From a checkpoint of a small masked spectrogram model.
Data: trained on strings of digits, spoken by a formant synthesiser in many voices, 39062 training examples, 48.2 epochs.
Rows from block 7 of the encoder, named by matrix and row number. Rows with one number belong to one attention dimension. Each number is 128 + 32 x the weight over its row's rms, rounded and kept within 0 to 255. All counts start at 0. Numbers have three digits each. After the name is the row's rms in percent of the matrix's.
# q: attention query (encoder.blocks.7.attn.q.weight, 192x192), inputs 0-95
# k: attention key (encoder.blocks.7.attn.k.weight, 192x192), inputs 0-95
q.115 125:131127130132127118128130077119125128128128127133131128128126137128130126126122128127086128128130132132130128128122130125127128128129128128167124128127122128128128126000127132128135227128132121128181088126124128166128128128128011126128128061131128107137126164128128114109143128128127131128
k.115 121:255131126178127127192128128123128128128128121130133243128128126121126122127128049126128128128128124133140131128129075128128128128130131128128133128128116128126127121036133177056128065128132113128128103126129128066122128122131128127128128154128126128128116124142121117143132128128128128128
q.116 023:128126125128128130128128128127106128107128127113128143128125129157128133148129130222128128171128097129125187128156096110124128147129128129128163126116134128141128154128128125143020132128128074140128126128149128112128128126130128128103131130128158167107128102128171128128121154127128175129
k.116 030:128180124122103129128123128128135123177128134127128132128128128128128130112130116128128128128000128174126129128120128128144128123125129121156125100090048129109134128128128126129121135125126133126151000128118119128161128128095128128144133037130133135130128130063109128128128136128129128134
q.117 058:208128128131128122132128124128125128126136129106128128128128102128131143130096120094129128122128111128125182132032128120118128131147111128127128128128130076128131128127127131128133040128138128138129118122129131135128128129128132128130128126128128128126091124127128128131042124128117128120
k.117 062:152121099083128120123135095128128153128128124128128127132148128128128128128128127131128128128129128128128129128133084129131132143128202131022125154128131129128134124128131128128084128128128000128128193128128124111129132126128172120127131128128144126128128147125128130128156128100128128147
q.118 084:128129126125129130094121027131118128128128096128109128126128128127128128128189194129125134093128128211128126128129138127255128118128116107130128128094128129128128119121131128128126123128137165128126185127185082129128127134136114128129127255113021128128183057172128126132127128073126132113
k.118 101:111128128130128127090164128128128122133103128128134128128128150128117129128129115128128131129186128129137128128127128145132130147128081128125128093129189130117122138128127126132051128137128161128128128128128130129130136107128093129128109129129122128131128000127128128128125128131128128128
q.119 140:128128131128128128130126120128128128207128127255128131255128145128128113128128135128128116114255162115127005128081128135160128128128126161089126130128128129128128122128116130128120128124127128129128141128131128128162128128117128196059136189128132135128128140147102124134217128128144059165
k.119 161:128109127125128132129085128121155000130126142117121128128129124128123132128128132128128124128128128128130129129137128104133138128128168126134128128128132134128127088128130128115128128128128184127137170166127125240129128128041129130090159255129128128127128128128128128128128128128128128112
q.120 162:025148128131128129143199128128178121128128129142127128119202111129027128122153117150216090164116141053037129128128148128189149128130255139128127149137128134142088109128113122184143128128129128129128190129205128000110125128129128180126128148128085118143128128128142129127121128129059130129
k.120 112:128112128128128128128173129127128128127058127128121128128128127128128128124121053128125128125079128128127128124134128202128124133126127128127128130133132128128132126128111029132159124128128120128128156128127127255127128127070128128128130159128112164130255128128169181128143128128128013133
q.121 099:129096124127128128145041101079000183140122106127127128119140107119129128128125129120128129113198126128128128145127126137127130069002096133129147139128128124124125125114128128128136104128125130135128125128120128255128126130033096123131127100128127124132112103129077130085159130128126128128
k.121 154:122147128139129128086128162128124143128122128122128128176141123149128126129133128176128138158128128125127104132130140127112128131125128131128128128129132237127125128128128011116128128008058128035131128128066136116110128061128129127127128145128128128132128128126128128125128128143141135159
q.122 120:125121127128128128139216118021128255128129128000128121121128128134101141128186128139128129125068103012128071123151124131128183128136201133128153127128128144155128122128111134132149138128127122128128128128128128146154128130111126128129129175128126241128128128153131125116128128129128128128
k.122 160:128128128128128147047129128128128221129113139127132130128128130167126140128096128190128127084123128123096000128127113130128137128128128128050128124128127144128128095128127131141147128054128137136124128128130128128130125128128130126129137128129129117095128141129123128115183140125122128129
q.123 149:127129128128141138128128140128183022128103122128148129135128128154128119128120066121128132123128128128128123128130188122130103128128109128145128128131138128140128129128128046128118212067133128133084000072127139128128128124128128179124128128128118128140136131128128111128164128126128121128
k.123 126:136000125128128128128128133116130172000121127113128129127120091130117131080127189127130130037133110127137128133135120128123130255146128127128129134131127120128128128131146082128135073128128128134127113128128124160130128246095128128128128141124128128116109129128128159128215128127128144062
q.124 137:133000130111128122126129128112019095128151130158128086137128119130141132128091128128128128120128124128173128128141193219128128133127142130129128122128130132122128133126124061129178148129128126091130255173129116067128128073128132136124128055126130128129127150001125123128140128128128128123
k.124 116:255128128128128127131213130000128136136126190128128128128137152142126128128128128076120128128107128128101000122128128128128128121129169159128133097150128128127129037138122128130128092126173128127127127128154097128215131180128183125129128243125162128057143128130111127128128125130136129128
q.125 176:126141128123168128000079128150128203074123146128142128117128137125121128106137127147128128090128124129128128128193128128134207128128128128128138128135178128128165129215122110128125128130098079124128142128128130052128119128128160127128128183110128129128131030129128128045128129128135128126
k.125 113:071104128128128128215128063128124128119128127128116128128128128128128126114128140128128128116128128128127128138128128149134128255128128128068131128128141126128128139128128134124121128128128134108119128138128126123128129126058108115122128129126124128105122098132128191128128130128130123134
q.126 159:116126128123128134190126000035141128128127128119128128128128137086106165131195005129127127203124128128123131128136072128119128129128129122128128128129108128127126127093131128128126117127133129126142077115104128128127132127128128127128126125131095104138054016126128128128127128128130127115
k.126 105:128133128141144147130127000129150218132129128156138130131128128112151130127129127155126117128128128129120118128116128129128129133128125128128128109128115142135118133124128141130119128127131128128128128121119128087128128131128121088128128161143128128128040147128128128134041128128128134128
q.127 093:128128122130128132128128130129255135128128174119125128131127114129128128128128018177124131128132128090130074130128001095128128124095135095127128095128127014130128111126128134112105128128128129128128125099117052120126163128128128128128134128135128128128118055137127128128105116127135119126
k.127 060:129128128126000130105128128186128128144128127122128128118126092128128127128104130229135139200128128127143129130128237127126130136128114128128128131128102128095128126130128131132128037128110115137129085152128123020098139128128128133129128128137128125160128064028134128118128128149255141128
q.128 158:128127128124128128090133035128128132138128129128134128127126129156126128127128124129255128128131114136128000128128221128128128129128127128129133110128205128127128127128123124124128131150129130128126125131128128139128128035128128128128133102128128125081128128130186128128070130138118128128
k.128 146:128121129128123136132128128128188209129093128127128128128128105157112121128128128128208127128187128139128128128140128127125128128128227113128128114128226128128255128157139127127123122124120127128130122100174127104109128131127128139128149129122128127118110000128173129128128140128128057120
q.129 103:128129128126128128130139034127128130125128129128167128129080126128122128128128127128132128125112128128158146108128127128127128128131128103056130128129129128128128128128128128212128136128128127129128128131128128127128128189158128128128122128073128129128141123128131125067000128128127133128
k.129 108:175132128125128112132128129192129142003128127128129111128128128128097131128128128127128148128070127128128128125127111128125104255129128128122128128128128128112168128130128128129128128145127133143129125128128128123174142103128126125133128127128133135128129105127128130116000124111128128128
q.130 103:199128128130128128188128052127071122132128128106128128128128128127128128128130102128132127158128129128094126130128065128113128127138128115145147128126134129133117128122128111128139129128136124128128127128128128057128128144136128137128128121128128128129122128132128128127118127129128128140
k.130 114:128134135128128128255124128167121144128128127123128128128130129128130128128128126128129140127132128128128198124127128129153121136128128128100137127097128108135172134128141077128128129175128128128111128129089128137088150122129128128128123117125124128130085126122128128128128128128125089107
q.131 080:127128129128128133073128128128134128128172071127126128125128128128124128128124128107130127128128131128129128128128128128128128004081080082129123128125113128128141128255125128137128139126128150133128126128122137116128128123128128128132128091142129128128126128139095071131128133124128129128
k.131 067:121128128127125128127128145112132128129157128128120090128167128128129129128127128126156128215059128128127117131128151128116142128128127128130128128119133128157073127255091128128132128128129128123086128125126082185128117127128132128131113121128127130128084128128129089124128128128120113128
q.132 078:128128128128160129143129165119155126100128127128130128128131125125130132139128071130128128180129128128128128132239129101139116127128128128127127133128128129119009112128128128130128087133127130129128128128128113130127140139128128125153128116130127068141131126128128128255128128193142129128
k.132 110:127127128127175128127132128124128136128133125113165129040192128128128128127137128129132128141132130129127128130128128128128128036128126137128127128127128128128128128127126050109128122117128129128128139128128128119128128128128172107129147128128128128136117055129128128162128128129115155127
q.133 104:130128129126128128127113117045127132138128115128128128128135130127128128125170127038128126197134118133127128130123080098128209129128110127103128125123127128101132128255130128127118132135111150107128125131128128000128130143127118128128117255128125129128128128104085078176123122130128220128
k.133 136:128255128117104128095128112129141128137127098126127119116128128128192121127159133108129128128128143128113113128129120128132128130128128128080128116128128128128121124133129084130165128128217128126127126128072123127126130128148128130130128234128128128128154128128128127255112144128130128128
q.134 039:128133129123128128127128137148127136130128128129128128127127131124030125118127110128165128128127129124123128128128128129127125158132128127134158128128130128128128125128133130128130128128131114131127128128135129127128128117128128128115128128128128126130124131128127128144129128128128130128
k.134 038:126000127132129120129128131128182128126128125128128206106063132128133128117117128032204128125128113128128128126128147128134129128124128094128127190000107133128138130128128128128123125128128128129213128162128125244128123122130138143128128117064122199126125128123126128128123129127128128044
q.135 097:128198128128128123128128048128128238128128128129128128128128138128062128128128128129128128140128128172120128137128109105128185016128124152128125128128129126128131128128128128130128133128128128092128125127000128123128110128139138128130127128128128127127157128127127114128103142111128128123
k.135 117:128194128128128128128118000128141128127126133137116132128153128128128128127155128130127133128128128184131128128097128128129128141123126128128128128118128128136128127129128128167121128122128122128128128128000119110128128140253149129127128128128130128110151128128128128132219125128128128128
q.136 080:136145117128128102215162154179147128126127128181128128128128099127128142125128111137185127050128180038127128128114109130128129122130128134121127128128114128128128133128129128128092126128127219118128155128127128128128100122128128124127129127128255126128116127139097122128070128128128128128
k.136 094:129052130128128114128061132103138128128129000129120131128169128128129135142132128126050124015025128128128058156145128150128093156132126128128144108132128131128132131128130128128118130129128117130128129128125128180213255113128128142128117147127129128128128128017111169128093126128128125128
q.137 072:128128110144147128128139128153130118128130128128127130126128124128127128139123132128127128128122130131143113124124128132128176126128106129157128129131128128128122117138130127128128021119128064128128129250128128128122140128052128133127128061128128128128128255128128199129133128129086128129
k.137 088:056128128118128134127128255124124086149117129135128130128129123128137128128132128127128128128129130128115132128128119098124128128123126128128124132128136107130130129128128128126118128128128125107112128131128128128124130128128178128128128024128128128141128148128128128131255128151133117128
q.138 039:130127128128251128128128132126128128129161122128132128126151128128128128105128128128127128122130141128129062129133000128154089139129128182102128128122130128126128128128128128128044128119110128122125107128126128138117128127105128129130134126128128128123127000143117128128128128129149130127
k.138 062:128227116128128128128000128126128134147128094092130128128123130094129126113124128156126185128129128128125128141144128117130129128127086137144096129182128127127136128133127128111212128122128128128128123128028171126128122133129132127128129131129129128128198128128128129159133126128128173127
q.139 102:125122128128128128128129132126215134128128125128137117128128128137129129128132124128128128120128133128093120131128159129129128128128255085128129147128153128128107149160128115136130141128126131099126128128128128138128128128135128128130128128128128227119129128121130128128128128138128128127
k.139 065:128128128128225128134093128129127128128128156128139128138123252129122024140128142094125133084106130128161128129119128127178128177125111113128143128128135129111137128128128200123015128133128128128139105128115127125132128128124128152128152128128128134129138055234131127133128148127128128128
q.140 110:119128128099128125140128128000128034112129128128128127127132137130128126128128018000128128149127128128130168129138127129126156129127128130159130128128109116128108128223131123130127127128128128128146128129121127128128128072109126114128128255151129128130116113128127139128121128124128150128
k.140 113:128124128128121128024106127000128129134137128130128128128177116128129122128127128122075128000128128128128119128158128128136130128128128128096068128123131128128105138128155090128163131125255128116163131128128131128128128130129127146145128123128130128128140128126154127130160136128128128131
q.141 070:128127147128128126115128156128128128116124176128129128129128134128130125128105129128128128128138129126142183128128122128128128127128110128128128128130163127128128128128123128128149128128128091134128131128131137141128103128128128130138138128128128127122154128116090128039143121128126128128
k.141 077:229128086128127128102135128070128126000128129000129127126128128128128128128128128128126126139255127128128201132012161128128126128128122157129128129129128128134125128127045128128118125128128128127128157128128126156128117128128128128127128128127128127128127129128125128163128122128133128108
q.142 050:122128133128159128128128128134000128151131127126128127125128128128039128129136136128196132129130129125128043137088125144111128255125125128133069130129128128133133138123129129128128132115127137132114128128130128129126127127128128128126130255129143128129128128139128133125128134130137118093
k.142 065:109125133128128096128169085122127083126128121000128145129128128128129129131128128128133128134128128128125150128128124128128125128128097006128128127128126140128129128120128128125124016250128128127097192126129128121128126128126091126126128131128128127128128143237126125146123131128130128128
q.143 064:133134128130132128128127128128128129128128128130113128113104129130129143133097128128139135017135128122128128128128128124026034129128139127124132133131135132128121127128128129147153111129128128128134128122133118153128126128128128128128129128128127128118128026122152128128128128128128128127
k.143 068:129128122128128126128130116132123128128131128125128131126125130131128126128110104151128102128128128129128128128128132122130162127128128050098148128112128129128142152119128090128139125128128000122128181126141188055127133129128128128128128128124128128127129128108125093126128127101128129168
q.144 115:123160136123076128085128073129130128131128128115129128128128128128129128129127128135128127219128129127129128129131193127255140081129228128128162128128150119099127122131122039128128128128121127128190128126128128135123106154147128128128128247139128128128160117127128138111145115180128161131
k.144 110:128126128129126128146129140128138000128128129128128170173151127128128124128109000128094128135128128129078132128114159128125128152128128128129128176127134137121102135130159128128132129128129128128128123134128128128128128128128128128128146118167133146167128105127128095128128131128140140043
q.145 128:128129128128128127137128217129129128128128130074146117129060128129103128128127141128128123132123133129125131128128104128095088138128128128128128093142128129127147129128136128128128127091128128128129128129128128109135137114131128131124128149128129120128128131127131128116128128122127127128
k.145 138:128131128128128128172135129105125157121128076128101125125128146128129128128128128115255128255111129129149130114127142128128128128128130128128137133128128128127128127127128128129128196128128021132124128128128131128128138128133122128128128126129128128130128059128195125143127172124131127132
q.146 062:128127126130118128128128119172128126128129128132128124131061122129128175134090128127145128128128140128112121126128132127128076128127151062128116128128126127069247128131128128127128135128128174112117171129128128147054121102155197128114128179128129128127128233128128217128095121128128121072
k.146 104:128128135128130129127127122195127104127120000139128235128128224128128128131128127148159128128155128128132155128130131130129125131113128128127128136087129128128170125127128128128138128125125125131128108134129122128159127129114128179128118074115128128126128128121125128126128129128133132128
q.147 114:255126127122128128128103138134128127093128139128129129128127126127128129158121104128128132255152109173126128128128128119116128129126103129185127128139127129123091137128128128127129128131128128128130127128067124128255128145126128128127128212133128145128128116124175132146119126128125128131
k.147 118:131132128126097128178129094128124239128110128126127129126078127128128160128128134128139129128103128129128126127128128128127129236128127128128128115128092127128128128025142129128135131127141128130140140128128128128100128106141122128129128136128128128128128128128128255229128128129127128118
q.148 129:128139128128113126136134071127128065128129123128149137115128128126127128126128128124137128255129128138132128128103128128128072128128153001168128128132128119110125128125128130128128066128129128128123110117105125183127128131129129128121131105128059127140128128128128128128020099128129171128
k.148 123:127100128115127128122126015128255027128128131128128124132130127110124215124255000128156128192125088128128186129126134112138127128128117121131128119129105135135128131128133139128128128128128153126047128129108116127087117128129128129128126128126132128128100032128130117255127128128129140115
q.149 142:129128128128127128063127171127096088128128020130129126128127127130127128128128128130170122096112129137129125126128172128023128128131128128122128127117128132129128141161126048128128091124128129128129255125171128078131255125173115128128134255123133127140121130122137128143166128126128128128
k.149 103:128130132125128128107203128126080255126127111128150128125097133129120106128128132184160128134128128129128119131120128187128125128128126128128128126127129128122128116128129128170135115139128128128128128131128128128128155128128126128128130128130113128146128255117128128128128126128128128128
q.150 081:133080131128128120128136118129108126126130040128124128128123184128127128128090101128132118111128126128128128128130200149127109238130152140135128138130126139128127136129129186130128120128130128094128128145128128158128128128128128158126166255128120123102128255133141129128132050125128128177
k.150 103:127125128126129128052128077129119127129128064128128128125131128129128113143128127128174128128128104129128127126122128117063203128128138128128128128128125127122108141128118125129128135141128129123127146128140128255129253084127128128128128226128175128128128128128128128135128128190129119128
q.151 103:128175128131127132000133155128128118128150128109128125128128130133128128139069129129015122020128130128127083121047255126129128130128129128128126124128129128128128128128128128126132130126192128129139176144128157120128128128179134128128133131124115129128132161128095129134143131128129124131
k.151 119:129162150129128130151132109209128128130128094135000128126128129084152128128126126134128128168127130128124128128128128128111128128128128128114129130111066110127105099156128000128132132150132158128128128128251125168128128118121132128128122172105160151131090128122127128132126128128128128069
q.152 081:130108128121116132187128128128124118128115128158129140114145129137128128128095124139132128137129128127128000129116123160128147129127109128129128155128118128074128128129117130128128201085128178174115128128071126128128128128129128125128110128116101128127218134124130128128128129139255128128
k.152 063:128114128128128129128128118128000123129115196128128128125139128077128128128128128128185127036128112135128123128204008128128154123146129131139130128128128128131171126129127128131128127118144138142116127124134166116175129099128128128137151126128128131126128171144128127128133195070126128172
q.153 067:132128121128126133128131129126128144128129251126126128128041128128128130135128128128130129083128132128128128128131129128104123128128118129136125128145128128125139128128126127128126119126135098128128135128126128128128128129128127128128128128134128128129131128128122128128018128128128128128
k.153 066:128128127127128127128128145128128122128125137125218128128130133132128128127130128128128133129173128128129161128128128227131128128128055235053126140097126128127127132128123189128128155125128123128142098128101129128128128241129130128128134129167132128119128053111127170134179119128128128128
q.154 043:145144128146255129125128129140128158128129128129128130128172127128137126128128129125069128130124129128128255107116128127176128188128249130128128128127184122128128131205144103137130119133133128124128121128088127101128128128121126158129121126116136126128129128183129128128128128128128221128
k.154 055:128128086089129130059122128128094128128160128127189108132129093128128125129130000128128128083121128089128000184148128126142070128128148085128138144128101150128128156132113128160128105128128094128128127136118119169128128175142129128128170125128128129080148127128252128130163128112128126116
q.155 054:127128128128165128128141129160129128126129128131130129128143095127128128122128123130128128128108128128166128128123131132123137128128128170127128128126093126128128128255092128128094128128143125128122128128126129002121127128122127128128073132146128128128126118136133128130128128128128128128
k.155 055:128128129124128128059105143119128128128129131128128128126127129130128128143130128128128127186150124128074000130128198127128128159073134128128210133126128128128125110128128120128122128129131145126128180128128128128128131127128160128129131128128131000128128124255138131127133128128128129128
q.156 059:125128128128128127122170225128128127154120255129129128129125128128124153100128128128255127128120121128128118125128128143128128133128128129095128128129128128126131128255127094128128109129128105128128128128128128128128129126130128128128128128126123128127128128138128128128128131128119000055
k.156 064:154092128127126133240129125128127132045128101099110128128133128128125128135071231130128128128170128130128128128235128125128122128129128128128045123128130128255123128199126128133000128128128128132152128128129125128128128115158136153126128126106093161129154147128128128112127128128128127136
q.157 032:128132127128142128130128128132129128128157128127100120123126128128124128128124129125056127129056128128123128116117154129128156130126128128128128128159128112124128131123125128198128128136128128125128128127127124119149142128128130128128119129092136129127129128128128126086163096128131037134
k.157 048:127154128128128149125128125128121127128128180125128128128128128131128131129136128128126128122128128095145107128128119128128255127129128123127028128170129116128128128089126100128226201216128128128133053128127127131128171128121128132133112129128128125129128128128129128128207128128128108128
q.158 041:128128124128149127115118135128187128134128024148135128127169126080041128045128128107128109128128130102086113127128127128080128128140124128128128129132126128149128128128134149129128128000128128125128123129128140129130026128128128128128128215128121128128127128128129128128128128128128171128
k.158 047:121156120128127127116128126133131119061128128128072119128128128140127128127142132128188128128134111128144128137129126128146089125128129128118115110128127128168128128109121127128255072128128097116128128128128137128136127129130128128128128146129126128128127235142126140128056128127130123128
q.159 073:128128127128128104128000135121128118143087076145129129138128128130128128112065128133129111158131128128128128128128126128128128139128128128128128128165128128128128128132126127128128127128128005129128128127128127255111128089128132127117128128078132122128111136035128143123242128119122128104
k.159 109:123108128129128128142129128109155128129137128128128128127142106129128128128128128146127131128192128134128182131137128128128197138128131128128132128128128134128127128128128128128128134128129128130129168129105128128143127128128128128127127116128128170125130155129128128139109128123126123121
q.160 064:128123127250129112133113128128131116137126129129168129133126173128129038128128128128134127131129128128129126102128128128128146145128127126127129128126128128130112128128130128105119255128128128127127128190129127129123128131134173131126128128128128127128128015128128128128255128112128113128
k.160 096:124132128255128129122130133128127129128128062154127128128111060128128128128146134129128127128123128128131125128199143128128135128128128125160141128128118128127118128128128128128127129130130128136128128120131128128128128129129128128128128128128125190127119000133128128062128167128129050121
q.161 032:128128128147128128128095127128143124156128127152131110127128128130128128128128128132128133172126128128121074055128128125128134128090128128128127078112122128128125127128255128129128128089056132128126123100129121128137255128129131128131139128136106129128128140060128128049131128132128121086
k.161 039:074095128124128128127156128128125128077127128128148129128128128133128123128128121128128134130128077128128128170178084130123129135155128128128128127127172113128132128194127123113114000081128128132128128128188129109128139128187128129125128132131128128194128183129094199044138128170128128128
q.162 024:142128136140137068022128129128128128127128104112194128128128128128188128128128105132128128124124099131128128128117140125132102131128128128129128128128128109118130127118009128000128035131128125134062119127128128130128128125059128127128128088127152078128128037129128134143155140127128128128
k.162 040:128128140114128130128033125115128130127128128042128129129130127128128128128128137158127128128128128120128128149125128127124139152130128200128131050128128127117126133128171199128128149121128000139042128127130128111128118124149128128128123124128133124128130128128128128128128128128129121128
q.163 014:128128128128128128128128115129130128128154109120128128128128129160124128124128128059193046122116140129128128128129128128128116128128045128144121123069125128129110255177128131160140129128128183121123136128128124128126128082128119137112128124130125128116130123128255076128128128128128128125
k.163 018:042128128125129113122128128141126128164128134124128128128128128128127128142128196146128240143062128128165131119121128126128124126128093128061128128100021128127128128104128128132176129128128134126139128128121149128126128128134128142131130129133243140123118124128128128128000128128128130093
q.164 034:128128128134128129128132127159128131127124113129128125128128126129127155128128120126127128125142126128128102128107129128128129128131128129128144129128164128133126119128103128152127129131130128128130129129129128039127128128128128128128128106127128132108128184128128128128127129128128128131
k.164 033:128128128135128130133129128128128128132128128128128113128128127128128128133128128121148128128128110128131091133128125126119132127127124122128128138131145125119128125125129199088128125121128128136123128128124128136131152128063128017128133128128124127128128128198125128117130127255128131117
q.165 058:093134128130128128127000221128128128125129128128137130127024121128125125128128128143128128128128154128125128128126128128128128113126128128129128128128128100127126118129130128186128160128129155113128231128128135138128117128062128109128133115117128129130104128127128128128128132069128000128
k.165 089:138149130128144130128128140128206150110128128128128113120128122130128115128128135134128126116128128125128236128032131128128255128125072128110127127124128128130128128128128128130130128133132125111125128146128128099135128173128147128128128128128128120128067080093060128120126128128133132085
q.166 058:138127128127131138139118138067128128128077162096128118128124128148124128138128105128129150131128130128128126128123128128126129128236128126128134128130000128128000128000128128128128128128126128128129128128075128126128129126158128126133104133141128128105133128128128128132128128128128134138
k.166 072:128128123128128128000114127000000129128129128128128142128128127128128128128129128141172128129130128123128125164121128162128116128127125128128127116128129129127108143128128127114125135127129128128099128128128137110128126131128128128128128139126152127128145128146128128124128128106128127128
q.167 040:134128128128130132128128117128128128128115128128128130149255077128150111128128128127128127135126128128127179128129120128128128107128128121128127120128016137128128132189128128125096128142129121127128128127123128128128128128128128255109127128128000128130123128132134128130128128129131128128
k.167 062:128125129128128128005139071128138128128146128128131128127159122127128127128128133119128135128125129128128128148128125128128128128117146128127128128128089128129127125138128117129128127172126120126128128128128122127128128128115128127128128128102148130124122066128126130131120128128135101103
q.168 124:125046126128128151128170135255130081114124093224137129128129128128128128128127128128129122160164130115133174140133255122129085121128129124128128128128128145128128122128127105137128124162128128127123129128126128169128128151130125128128127000127128127130128131128131128140128128128129128132
k.168 110:139117128135147128123128126025135057168128144126128128159117128133128128128127130128104127028161149128128238128122128150158128124128232128132136129129128129129125128082121169128128128106117128129154126128128129154128127170116128130173136160128124099120128120148069128098128128120130129128
q.169 185:110121126128128130128143044126096255121127165077128146128128127128128129128107128128128128137129130128112147122128128128134151093127128127128115128177128095127073119128108126124128128129128130123128110128134130129127101122128128129128128255128125128128116128109118128128209108128128128128
k.169 154:059130125127128117133170097127123106121129130126128128128128128129127128128128071061137131255128128128122128131127141128128181161077181106128128128128128127120050128172130127134119130160128120127143128128129128152128134129124130128128138130128128141093128002125128117129128128128124128136
q.170 117:131116127132128128133128123129128128146128135223128130128143078128130111173128126116128128130128135117124131125128218101128128173129127143147109120125128127110022104162130122128131127126089192128126134112123126147128127127126130128129132126128151154128190128128128128137123128124131128078
k.170 096:163019128128036127136128128128134128131128191128159133128128128128128111129124122128171128059122199128128126128128129130128128093128000128129127136091127127128131128105128127128113127255128128128127125128045094137131125132128126128128128125080133058128081135132128127128155103128128128128
q.171 124:138128109131158121135127174128145031128123128128128128128109128128128128134121034132127096095136131124081128127133128084135128108128129140117128128127128128127126128128129129128066128120133128128124097139128129128128128129128138129128128128127128128120118008129133160121127134128128103130
k.171 138:128144128128128128141131171128135126125129225108131161137146128128120128130133042129129116165091128135156126128128136128127106068127128129129129128128136127126160127128128128128128129132128131128140131128129128121128128128120129128128086000128128126125128128130128128109152127111114128128
q.172 109:128091128128128131128061128131128132118164089147128128129128128127128155127133125122139119129073128130128128128132255114128128128129142128128126128135145128128130239115137128134105128128128120128128255128128127128110128131181128128128128137114130112140128133000126127087051128128128126127
k.172 082:129128124117128130078128227151200127128128173165123113135127130125128128136128120128078128118131128127129127094132128117121113128128128129134127183121128129129163128147130183128125128124131127130107075128056130146128128136128126130127128125129106128129125125114112128145133128131128149112
q.173 114:123128129128127128129194130052013171131128118000123112131128128144131129128133128194128128097128128140122000128128128128137127128128128128128118128128128134128126128137128137128124135128128134135128110128166133130128076098127128129115129132128127139128128062150143129129154125128121128066
k.173 104:154130128126128128205000128128140168132126077069128127130126131183135115129129146144126132128125128131130125128128128128128128147129127143128128128128132128116128128132149128128128140128128127127128124128129128129118126124141132128126117186128162128124128127128138128128127128123137131127
q.174 117:128128128128128103127127179128127017116127028121128128129137114128144128128128128128192126139122108128129127131128193128119097127138132131128129129123129127128128129120128128128142119128161126128127213135129128128140128119121128130127134026128101124126128124128128128128073130127073090128
k.174 113:013144128128118131130128161128148125031128134000125120126129122128146128128131133130237134128128128118128104130128128131128154128128127119128128128122158128128120126125124128130215128128147127128128119128128128128124127130128128128128127122133128130127128128126129128128128178127128128127
q.175 171:127129126129129139166128131143129227105127128128128128128103128132128132128126126128128128128128123129145102128127128128128143128118128131128129093128127130126131128123123128126127255115128122128135126129128128128125128128057128141128130000128128128128128079125136128128128135128127128117
k.175 126:130128128128128128128218255128128130050129132129128117145151099128128127128128084127133125133116128120128091128129135117132128128128127255128129128128128128139160126132128129128128128128128130169128133128126184130128121127100127128120132128123128128115130120128129129130128142128128058128
q.176 134:147135128128132123160128128198127136095128128125136128128128123132128115128070151121127128052126128120134128128131195136128179128128131128114128128128128128134177129128124127128128128128143199128128081128125128127128134066128146121133130039132127128132129119099255126096119163105136128127
k.176 128:111127073115137127143153128128127128131128169042128128128128132117128128128128115128113129011184090202255009128128129128121128128128130127103145128128124129128128128126129121124130255128125125128128128125128128139128126135127128128128131000124109128096127055128128123129125128128128129121
q.177 056:120128128130128128128128128128178128132128128124110121036128112128128086179128056130123127218255128128128102128128127128197128126134103128128128128129087128131131133125122128128129129128126128128129128120128115128128133128138111118128128115129128129128128127153133128128128128128122128128
k.177 075:124128128137122128051133118127125134125146127255127127128129131131144127128128128129128127255128085154134085128116128128128127121128128128128128197128128128121125155128128128129158000130128119128127186121128128121157129128128135123133127129128130136128128129130128166128129128126128126145
q.178 088:127128125128128128127076129128128128120128128146034128128128128128092190131128173136255126128125128081124128128128107128128128135129131128127128170128151128128248128130128128179121127122127128132128149135126128131128128128160126128127128129128128129127132128128129128128057129124124216144
k.178 116:199126128131127128128125255128128061128128157002151128128127142126131127125128111128128118128128129127132122096128128128128098236128128129124131123130128128128128124128134136099127130128128128127120128128127214079128072132128128128128128128135124128128129128128127128130255128128129201132
q.179 044:128133127129128126146146128135128128130119128128078125140128128128126126128128128125126126143157088130118112127128128128112134132136138132140128174122128113132125094255129130129128128128128128122101116128128128128127128127128130134128128033128129124128132153128128128128129128133093135156
k.179 047:127128128139124153074128117128132107131128127107177127128114006133185128118131128129131128128128128128128127128128125129128069128128128129128128128132144128129122128133152128128128128128133128128129118128128129150128129208111128132128128128128126128104128104144095127122128129128128128152
q.180 030:135132128128128128128087214236128049128128128228128134124128119124133129128131130108143128128135129065119128128126125128128121128118124103128108116127138128133129128000128128129165151115128128135128128128131126127149127130140128128133132116128128144122128118122128128128128127128160128131
k.180 054:128123128128122128128189128128170128090064182128129097137135130113127129129123129128163128108129128128129213127128134128130130097132128129133128128131154249128127129127084134128128128126128128129130128129129128128128127124128133128128128155137107099128130167143099139012128129128128121131
q.181 021:128147116126142140144128131132128128128128084128128128128126128128107105187127129125132130128128125255128128128142128099131128128127125115130128128128107131122203128124128129128128128119128128128119129132066128129159129119128139162128128128128142128128128242128095070138154128117128137126
k.181 019:000121128128157128126128115125128128071113119120127128128131128128128114128198128129128094128128126149112128136139133175126130128147128128167119128140133143241128128128128129134138128128128128128126128122123128128151209125128128128125127116076118123136132138137134134128126128118128155134
q.182 045:133121128128129129100128128002128128128129125128128128126128125128128129154128128129128128178128128122125234141087099127083128121128128132101206128128128125127128149131120128131128163128136127128128130128206129128128079128128128133128076179128128138128135157137128128128129115169125128151
k.182 065:120128134130130132128144128128115064236128129086136128128018128124127106130057128128127128124126129127119129138128128128116000128132128128131128127128128133119130128128128145117123128126128128130124128131010125128128128168124138128129141127128127126087085128132128124128128083128084190128